config.yaml
arch: "vit"
model: "segmentation model"
dataset: "larger renderings of crowded toy scenes"
train_examples: 45211
image_size: 64
crop_scale_min: 0.8
horizontal_flip: false
num_classes: 31
output_stride: 8
norm: "layernorm"
norm_position: "pre"
activation: "swiglu"
mlp_ratio: 2.67
head_dim: 16
fused_qkv: true
bias: "all"
qk_norm: false
layer_scale_init: 1.0
parallel_block: false
dropout: 0.1
inner_norm: false
drop_path: 0.05
patch_size: [8, 8]
conv_stem: true
layers: 12
width: 160
positions: "learned"
label_smoothing: 0.05
init: "torch_default"
residual_init: "zero_last"
optimizer: "soap"
beta2: 0.99
lr: 0.0028
beta1: 0.9
shampoo_beta: 0.95
eps: 1e-08
precondition_frequency: 10
max_precond_dim: 1024
one_sided: false
adamw_lr_other_params: 0.0027
grad_clip: 1.0
sam_rho: 0.05
steps: 4000
batch_size: 64
epochs: 5.7
lr_schedule: "cosine"
final_lr_fraction: 0.05
warmup_steps: 200
weight_decay: 0.1
adamw_weight_decay_other_params: 0.01
Rows from block 8, named by matrix and row number. Rows with one number belong to one neuron. Each number is 500 + 50 x the weight over its row's rms, rounded and kept within 0 to 999. All counts start at 0. Numbers have three digits each. After the name is the row's rms in percent of the matrix's.
# gate: MLP gate (model.blocks.8.mlp.gate.weight, 416x160), inputs 0-159
# fc1: MLP up (model.blocks.8.mlp.fc1.weight, 416x160), inputs 0-159
# fc2: MLP down (model.blocks.8.mlp.fc2.weight, 160x416, transposed), outputs 0-159
gate.269 099:492597525540530495591535522636548451472509509505485441474503441482562585574485531545487518443443539563523484540518516501535451527438484458438446532454550441446522394443570497573423449462465441505510506496534542465492472399589480515460495494416538408427538588477438511452586459455498437491536485393625512438554566497470534574420577570457541466444471475577471468463595491539530548568505531522480519484514389397502500468468448530496506573535454484454564565463435493509490461515457511
fc1.269 092:418495428510425459561495539578495445521557498560445462447531487556501646515504527516537496510463494387449425590440637455494446540457467522491522566486535487552495579473493451537512477422540449512512481517487502466514506490392412536544475544416551470438458553557440522464607484512527509435552544554537444480405540408456434563503535465460507411459506570466456521379601485458428451463540526518503592502484521485541553467543530494496427533606531488468561469473482524458576502531453493
fc2.269 093:503460499525387487521529508446516525471425596493538522510487436505567538550514527501471499580524585390472454498519486463544447550551445521448389439528460541429496441563499442575495527483417570539557462540518522532498519486632542492509551433482469433505455429439427526552511525475561402552534453478471517445590426525498544514505461380478490474562507500505584455473546460527483521515430456389415490456496460511529466560578500537484590559436462372472415538488427477471402485533547502
gate.270 103:558599585455495441516470466500500501507441505503447566534480526489532490552445527559461469395501526488553416429501484552503492538455482523563539518495498511482558480476434433493372529513435489469482514553444385342595519499619432488565505487530376505480483567520530545562421521496498515499495534483529533541505552569536483560393455577466508440503538528592486625424504525517433434396484431512415527514473492472491453443507482508519420461568472446502478487529555493472439529580498589
fc1.270 106:457440553459524588477468515528475561543476493501528402522523520472438440583562529420537499540462490563505409396517541487447527437492460614503441481508558524451419514583472594489652438499501583534494474540550554533482520531458600521482550553439545569481442537429478582571463494482491409503450476485534555402553564449459472558558504447531471556550471475444460474529420446515477503564492495491609437520424502519521567502476537533455610485499425491463548571487464499497522464565590514
fc2.270 105:496451504483509527376470501534506494527555467397444514585527466457473555544556419528542481505504492480536498586524474547458481568469509545503510516429478518572481466530587580455398514586509529576520475481489585560470565509389510516520497478502495595489397611458522509513495449517460453509435413473460537488449551412548464454393502602330475586495526451461530442541516428530472522527495620483489514449487436507481511565548548551502570527455524543565469475438542464534520445465561559
gate.271 110:521534525415520465509509529542504569461522531533481496505384478542457486525519452466465553432425441552573518521496511502482430447494455525495472492519461483529458555530549507488549513536425517488453486510471478569606495452437412455603505468582600411423527474508498419431475468483471537510476599556453481515474556465501548501501458472549554473486539496624398473579596463508570459466546480589546440380512537502464481529535457470509510522425612586583504438450482527523498561395599603
fc1.271 113:376527575430465560641403546473549532508445527537495492527580553501498474577523550499532519557479541506586468544522456473573459472494631503395558491542517563438505473462533527512510522524546477504446473497492567572532539518473490518543541567560484520463458485394494529487514446497398469491441475498549517486507518404372558560478475521499502419525528447493407460457577486502480604517422467548455487545452481581420412509455473492489507547590516527509493399440497426508417466509419449
fc2.271 102:533515576605463509506483535535410429468433614507443414529475560476482468608487451459421467634549481503461497550510484507488487548484513497492463591531596444466574539558484594485559507492503593507430430497454527459401519471515566487494507523442463545457493494376451559526428421529501554444498466471514548434493585541560511407433545563514529499565499394426478472509445519553561575525529536508450498535493498546450594509501457506551482439568436469555489471428534518505410449485479464
gate.272 106:464466476510480476492505544455589535581518419503451518508533551424507535520557461533470460444504524490559549536510525542425546506485493452536684513602427503583506509595465479502436484567510461521418423584486544550474558496504575545485580458527533472379472543512549510444446535496560554483509503457525501469409504524525504518490363467605474440514496495611558490567540531494437563552480445539567413533525505446479486571586470459482563501494538408458449510485532490444457526598580528
fc1.272 107:500432469455504463548595448539540456479460531452442465491548455500549440476563532525499502493457609516524437456403424494543357514476561528498503484479522522458411482402343426587588512500471530465599527440418530544519476563496410457570441555457528495587473589422388570538443471570396497491476485440482464480574526396480492489473552513508503562505529527461512435548535406527469504497496496452554479493495535458505533481467525557533486405531462522479489511515432475542586517484528522
fc2.272 092:560487420502449458493466502475508623559566499527531458535538482507446519503543529484431446462470452566503488548454492550552580438511496517508416499443532521507455569428537449475503614428505520485434518504453482482485442516530559465526598563482429455517418481443539476420512541493495487640462474537471512517457503422586436436439601506533466571483516371571540429506534526460580581439496577580553549576539455444532434479507561424509573463484460516512595593549465535471473491480424512
gate.273 108:451488511593479446539550447455427439491460515468480516445572429570581512540492472455482477535508494574455589520500478418525400407446509537518519468508425475477476546537467584471436477433486480566497482534545522453563531446497497555530510570442640494386587510514493457537515545446587539487465459509497578578465558447594463476452546560492514546499439459487508634583510531428503551446581535623507521523542407485455488572498473581527539557554556520528510511520504573480427468430508500
fc1.273 102:458524531497419546604620435541526467439475436484524463537473493570495462520406499608533485457499510446523576438466523480532549508399440529484553399554465490477431508449417469523464551524516498509557489498465471552427464466508454537510457502525582519484599459535557461476481539501440462444482531514571488506453519512557438442413625435623587550560522509461576538535572460437519550514462537581567544456460442500476512574520520563505455481527504461561544481425416479493405396450495544
fc2.273 098:383534544579472539500479569516494527442590532487503567484436508458487537560522527540518451512593556625484466571493444521550479484511562579473462612539558563476532623508444485541455461472555427437491487551542540563496515439449524550481409466416394541469448465525566431467501507469461454434500537448520496558473488555485483416451479489503485473474623551516480532456446456519482485543400517452528445522473526489554477391491473609463604584482399551439499506538575477463479521494524463
gate.275 095:475561531543515479557489552349462456434421534503395521444440528474487434546578489529461513465478571464419500467513577627482541450524470433550562535585505520469551460547674516364475471428513470527556455525558459544534537540529469457531426414431438525592472438488539495442533574501535541487485521500469495422571519529566418538499440428442459457539460530512456518513490464576488518506547514498498524553495555528419489544436580493479487428440463555517541516452459545536505478440515523
fc1.275 102:576512530507474471508457485466594528486429505449501529533517527534455443545414497510500488524391481460515489488575450445483580477521521545481521459453568464448528437458500507487438472513465591578480496500527526503514503533530414459413492503533474556459503422440573542486462421490563566448547479578489443537548494489498520488580409459439565437475517631575511595516452606582519460491555421510446481406500516468415622583628498492512531506565460499486451471518503481564437383417519559
fc2.275 100:447451473472493491474508520577503471494533486467545477642596532442499504579463506485418490527468593463488511600443510486408577452514489542506514513531473423518555439433558536429519523440475532489441526464509528490464488519491529535391572532564497537457364476442644468460534402465432480567540472410554411544545531482553450528517461524523531502368504504543579448456564467553481444489522560453533522489618452542506525506432470496564534593496501471571462460516441487434468550468464457
gate.276 081:521542488582524487468592502447441462525391603517386535497523584413432460492538420488484430415486579472619479539538523587511433441477465494509488570528510599458475527491438459445519474577514537509574524467436415432427482488568516456449519531526601514570555460551528541474459495477506407441519533537497413446509483515455452444506522511514525423439517523619403476512475609579470473505465505484465437496457526608442531528422553508472552511491478518510474522472472479486463588487527444
fc1.276 087:482563427586561425488577442401526502419471406561459493499576486546453494548469526466470485545514469445472496424446567400514487566497545506407569525475512515461546610457495463471427511467498431542600450555520539447493458472515377559474498510504499467627548527509603568494520550559428544520456554521565505549514519624578510517370519568503419463532490508437504510450470476532417499534563471505525483525495494486537558490561493480483594441477531442495397500522443492531460481459515434
fc2.276 084:379486524489493523500505453494537511453521473560553553480537501559507451522481569477472519540514397511542491533458492497581567566451553478480490545437530512481489553593584532472503525439397547482466512569480566527597561522350455480522430554474416530539484489573553489448408464447499470450550365442454498503436473483529442471457448465557485620458480556495488582481445456525410634448448509450487551545532456437473500432370434443544403525521525494504530489521497505524551470507498523
gate.277 095:442575463494588495488476503470497398448498548436471519476418515596592493510439360475533559553365517428557441427495477542429437464395580501431470494469573537550554538547558477504507521521552579483485448519517533501436418464409526522493487510504527460526496504542387492549513505446493480536489547488526465515396463520598526546548606460497520506491531448536522527497458488408503533529477453454533429456548521449419579534514504510554526492610556520558588420493537502500499552473584565
fc1.277 090:456486431459448489588488491530497521471638543400477549480533519518512485451512517561434512509542495531502523442491538506496568476465494537439478523469664510564542548494450439480489528534428579498569387433485535474586501422434584498453464410460498519499491691519517425501538495461481485506391493483509435446458452488542539523440487520494484487503476464517582495466519474465520512462544457508507469486530427531387483526512454476356426553532580567543501495423515509486512544562594573
fc2.277 094:480465493536449530536568488590489407501518567516438498477506522463552537536448571462478381493403543465399522518537468458451476534489437580547535493573464565493466537453567486488468528599510548474548531508410504556427502515532440449435547620595544500411435412502496420527519516496427574503517426522542425539575485549465555520527556478416433529519546559527454537527529532517499498583433439525591491569563609524558516419506480482451519510447490544503496436555414483510517383493533502
gate.278 099:487488399579536576433532432583551484434460637534496488483426411522488505551455423485506512555588536509513489569434466438435472493543474503524535534476476574477474545447555476496494563589524445543487476512400506439461523452503526415516442542491503428464474451496487552474493585499572523507532576440600442596541490580425433558460437591496515473518529500439497503532556581473421470496530562386501543612465486499478426531460427543488551493448463436574576529435492497516515518466544544
fc1.278 102:497476505592522568491516477485556606465544531555547512461486483516373507502476490529497428553561545527570543504469477354508457539520551510600491446460462521506494455413567516490499490519524465516492506480399469469507460553462535460490508476434537457365433517487580522460593589520407509487517473522591585576512459486508467492541480515443567550555532512535442461500574571444444438526620542445524490509512468529468461569487530514504532538472466430544536663509416494460419519386533512
fc2.278 103:508418511411553520587491478485372459449539507396535499545495473536451476570513554451444552564483428466525488505582412509438533525462486433435558565483534540502519542484495493635412505484482527478496471463510446424475446570463551555447543443594541518460544457526483534403491454467523401548451560527457580476528504427490463431426438483426550525431485537551484460529477533433553542509572518506422491476437468513478513460475531507386518508472470563522478520497628456427473554625461508
gate.279 090:566478548465482424544586571509428496461475549445386521503502516465450544469474474606441493453466546522514535407513541456465397543421450517510520534470386447475455522474405559523508534443465560465536408538517430428457562493511552503687551484536401429541488534481496486543391507571517487528468459521517535545526454541468528506448534463507478542519573443500580487589567478534430506538468412485507496556431488503534456498539431543401525509555503483443436524564525609490481464469509504
fc1.279 089:433520510516509467424497545509447518454648469504472483545511476498468537507603529476500428427628484491478469490515561515519414501443452492507489527509403423513522553500550473471596501450524423503513558469508565541478500490538407559585596471556487457531441532546477460527524457637469482507501487570432595489558537439528489471529464514532484435500584523624501549394381426521485552452510518459455509473471563570470496546485536503538501487445394425568428535434559533518542559454557472
fc2.279 089:483479575446479416521463429517533435469472483482589479353461476484509554491442514493514599517571496497479486470550448476452420462496463541543455494458458454534459434475390485566526564470473465493452474402534592456496486442523469469544499566563519551476488441512459498514459530521507498465452629502392513476403517520540536484416438498412476509560493556482459514404413477453477502366493446516503478491513473517509433495575522526495421578561666494554507482420480596530476523455511561
gate.280 094:500546456510545556467482501463545453502448491536449468497451513504413424467444557528548550458521478573501589516429462596535492508489536463370475535491512503452396426476478529551575575413525539462546502542499500481612447587512431506583469498511527521548519543606534508542539583426427540520545393413536456520552555457487443567517459542562575597534475463473573587464470482508510536454564582509506500582377506442480534517528459513464478483501545455513461447512470491551593548528409432
fc1.280 099:492547466431503511553483439449501518533486529431512574449510516571480445481487554578505509535526542467427476511482442497487622573540540577551446478394476516500534531673478542502512493490463548562591538446415540559460483487509609505490456553592558424434497564520383604548523508499521454538518481469519433482547425559479550467494544495542502473598502539464440512583540510463381551538496502517551502593461423446422490501529445582442504430456538508556552492485436518567458475452469500
fc2.280 091:537529472529527581449461463496513568547434571505581524489544567499547454554543495556497541501424395540462500507451484466454514477534424407441553565520484513561617475541448448522460435464499500600505505543550497436479534471508519394449513489391521507503512465550465620518403589539447498549495576554517454493462485570484447483465494460434551598472455507496598538488480575487617439478427533529474489519420497564560512506465392455567564478492526487474511477526511409560480483441630498
gate.281 109:454449552474508489508445482591557400481461506505514450429480531434564445456546422516505483459543502541421678504525496540496564451579413506398463498557580466527438509595533539530528513531493541525505551537469478464460535506491533493480503387484498483474463431587480500584455504509509533445477518509476496524552523468592516476547545467569433502574385530427538494456516536523555367509428497460481419568514530513606486427518457495406470515466536504463508425389556544495421417490511475
fc1.281 107:486463586607410599533546449558501404467528534493481446441566366445535436442499438462555561536473524526563465495511475542511527473507482478482488507583466466531499532471520427525487544554548391460425584496441495456467518479468552541532536426510461404457432461551463425543425507524578468550497625520433505482551443407482563401548595450455437512549526465490525523501499493505507574382454504537585546489463449476544466500583556522480546494435562439474493514479492518517457503479404467
fc2.281 098:457517460508531562478414442408508521492599470477505508576438466463589428498510484486525476493427494409457472497543516578428538511532488531540497521496463549465496456416525517510471535519604468570647567507544457483514493579452549464523498522502517561463492536586481444450502461453437464563595438454544471603427447463466490556462490503447438420467514550474557560515602586575393552543529517460538492511483534512557602535483567509495525524469370542522585442437573556548468469546474463